config.yaml
n_mels: 64
decoder_head_dim: 32
adamw_lr_other_params: 0.0024
lr_schedule: "wsd"
Rows from block 3 of the audio encoder of a small audio captioner, named by matrix and row number. Rows with one number belong to one channel. Each number is 200 + 40 x the weight over its row's rms, rounded and kept within 0 to 999. All counts start at 0. After the name is the row's rms in percent of the matrix's.
After each channel's rows are labels from the 100 clips, of 14976, where the channel reaches its highest value: "top examples" is what is common among them. Only what is clearly more common there than usual is listed. The data: single notes of 20 synthesised instruments.
# convs0: expand pointwise conv (encoder.blocks.3.convs.0.weight, 256x64x1x1), inputs 0-63
# convs1: depthwise 5x5 conv (encoder.blocks.3.convs.1.weight, 256x1x5x5, trained with AdamW), a 5x5 kernel
# convs2: project pointwise conv (encoder.blocks.3.convs.2.weight, 64x256x1x1, transposed), outputs 0-63

convs0.26,106,280,216,270,199,232,149,222,243,194,243,179,206,184,190,168,226,193,254,224,292,232,267,120,254,201,243,154,187,142,182,194,231,149,204,199,212,188,95,225,168,267,192,242,240,186,160,191,129,198,229,216,183,157,275,253,231,210,213,210,206,200,178,179,189
convs1.26,092,156,207,146,206,186,174,166,157,177,238,196,140,151,172,310,202,170,129,221,180,157,205,233,179,207
convs2.26,103,205,210,119,190,265,295,186,178,151,176,233,148,209,201,252,238,219,224,238,222,190,186,271,205,93,254,206,246,209,239,193,226,187,170,209,182,240,169,174,173,204,152,173,237,166,182,157,240,141,227,198,272,161,254,207,185,248,256,216,159,192,221,118,193
top examples: decaying tone; octave 3; A

convs0.96,093,124,224,180,197,237,177,181,228,204,166,168,218,226,218,164,234,186,225,202,293,196,194,149,141,249,234,224,179,268,160,226,234,198,227,254,195,210,199,210,181,142,117,234,260,160,237,211,231,168,169,130,146,142,193,193,157,203,269,187,207,154,184,224,90
convs1.96,101,209,158,183,215,257,212,177,211,148,208,219,144,154,248,242,142,136,199,167,182,202,111,160,227,155
convs2.96,085,226,236,212,174,206,219,114,228,192,200,231,175,133,251,160,193,208,184,197,268,221,125,174,246,208,118,128,215,157,250,141,227,234,204,186,187,200,123,204,123,224,256,207,169,194,129,145,241,241,147,222,213,187,225,206,202,255,204,191,204,155,244,140,162
top examples: decaying tone; vibraphone-like

convs0.172,100,175,164,95,226,270,165,222,178,189,224,143,265,177,187,161,153,168,214,205,228,197,97,185,118,252,174,193,224,137,210,156,193,235,173,280,241,145,226,271,193,160,192,246,136,191,178,188,161,219,263,204,194,219,182,222,201,193,213,232,243,204,230,230,204
convs1.172,093,174,224,241,152,195,270,251,262,129,166,141,190,177,157,197,160,232,176,189,230,189,141,153,229,182
convs2.172,094,98,190,175,275,256,161,194,205,184,206,204,202,205,200,240,232,227,189,227,157,304,162,223,237,236,227,237,234,200,149,199,114,197,191,208,160,226,165,156,226,181,103,187,200,109,176,273,142,205,165,230,232,171,210,202,197,183,183,151,235,194,203,249,241
top examples: mains hum; octave 3

convs0.69,100,239,235,231,219,214,168,208,246,208,207,180,238,188,170,222,90,183,206,214,197,291,202,179,292,179,204,165,139,158,163,183,201,208,148,241,231,170,108,180,210,219,238,191,225,159,158,206,211,266,192,252,203,227,238,148,89,225,259,228,189,222,178,217,228
convs1.69,106,204,161,249,236,174,204,204,220,224,187,163,190,154,168,182,147,157,131,172,194,131,130,112,211,210
convs2.69,091,171,260,226,247,181,193,201,260,210,200,228,134,145,143,125,178,186,221,238,181,222,230,232,260,232,205,158,287,235,130,140,205,165,174,247,251,195,219,154,249,172,194,216,304,144,161,191,176,186,134,180,194,204,148,205,184,216,188,246,176,143,209,224,169
top examples: mains hum; octave 2

convs0.65,120,149,242,207,229,206,203,177,208,205,213,141,114,241,131,219,189,239,187,245,176,196,177,269,149,120,184,246,180,280,231,201,193,175,160,248,215,96,157,180,194,227,261,223,198,261,221,183,252,202,196,227,151,218,216,171,295,226,200,233,181,178,171,252,222
convs1.65,116,209,214,227,217,190,143,139,238,256,152,262,175,208,260,157,238,173,173,238,168,175,216,251,255,147
convs2.65,129,223,197,164,90,215,210,251,243,256,185,138,160,172,216,210,235,160,192,153,222,224,252,124,168,235,178,194,163,153,193,237,143,200,203,241,230,143,203,246,230,212,106,204,234,206,125,214,109,163,163,219,161,159,157,219,161,226,228,231,182,198,234,182,226
top examples: clipping; text has "clipped"

convs0.130,101,268,182,160,249,266,217,193,258,176,224,168,291,261,196,223,195,191,215,154,204,169,241,199,274,174,236,242,187,223,210,230,171,197,218,154,157,219,171,215,221,221,180,277,103,172,169,211,157,175,231,230,222,137,133,152,265,211,201,217,149,151,226,170,145
convs1.130,091,232,147,152,197,208,164,134,155,156,149,236,228,249,221,128,174,161,141,201,162,193,246,228,217,164
convs2.130,098,248,196,211,227,126,208,154,148,212,194,247,249,223,132,241,246,158,222,212,189,153,202,208,158,219,263,245,122,278,189,144,225,153,212,165,262,158,203,279,176,170,169,207,198,173,179,186,249,192,253,237,212,116,207,212,208,206,265,233,127,200,230,228,205
top examples: octave 6; F#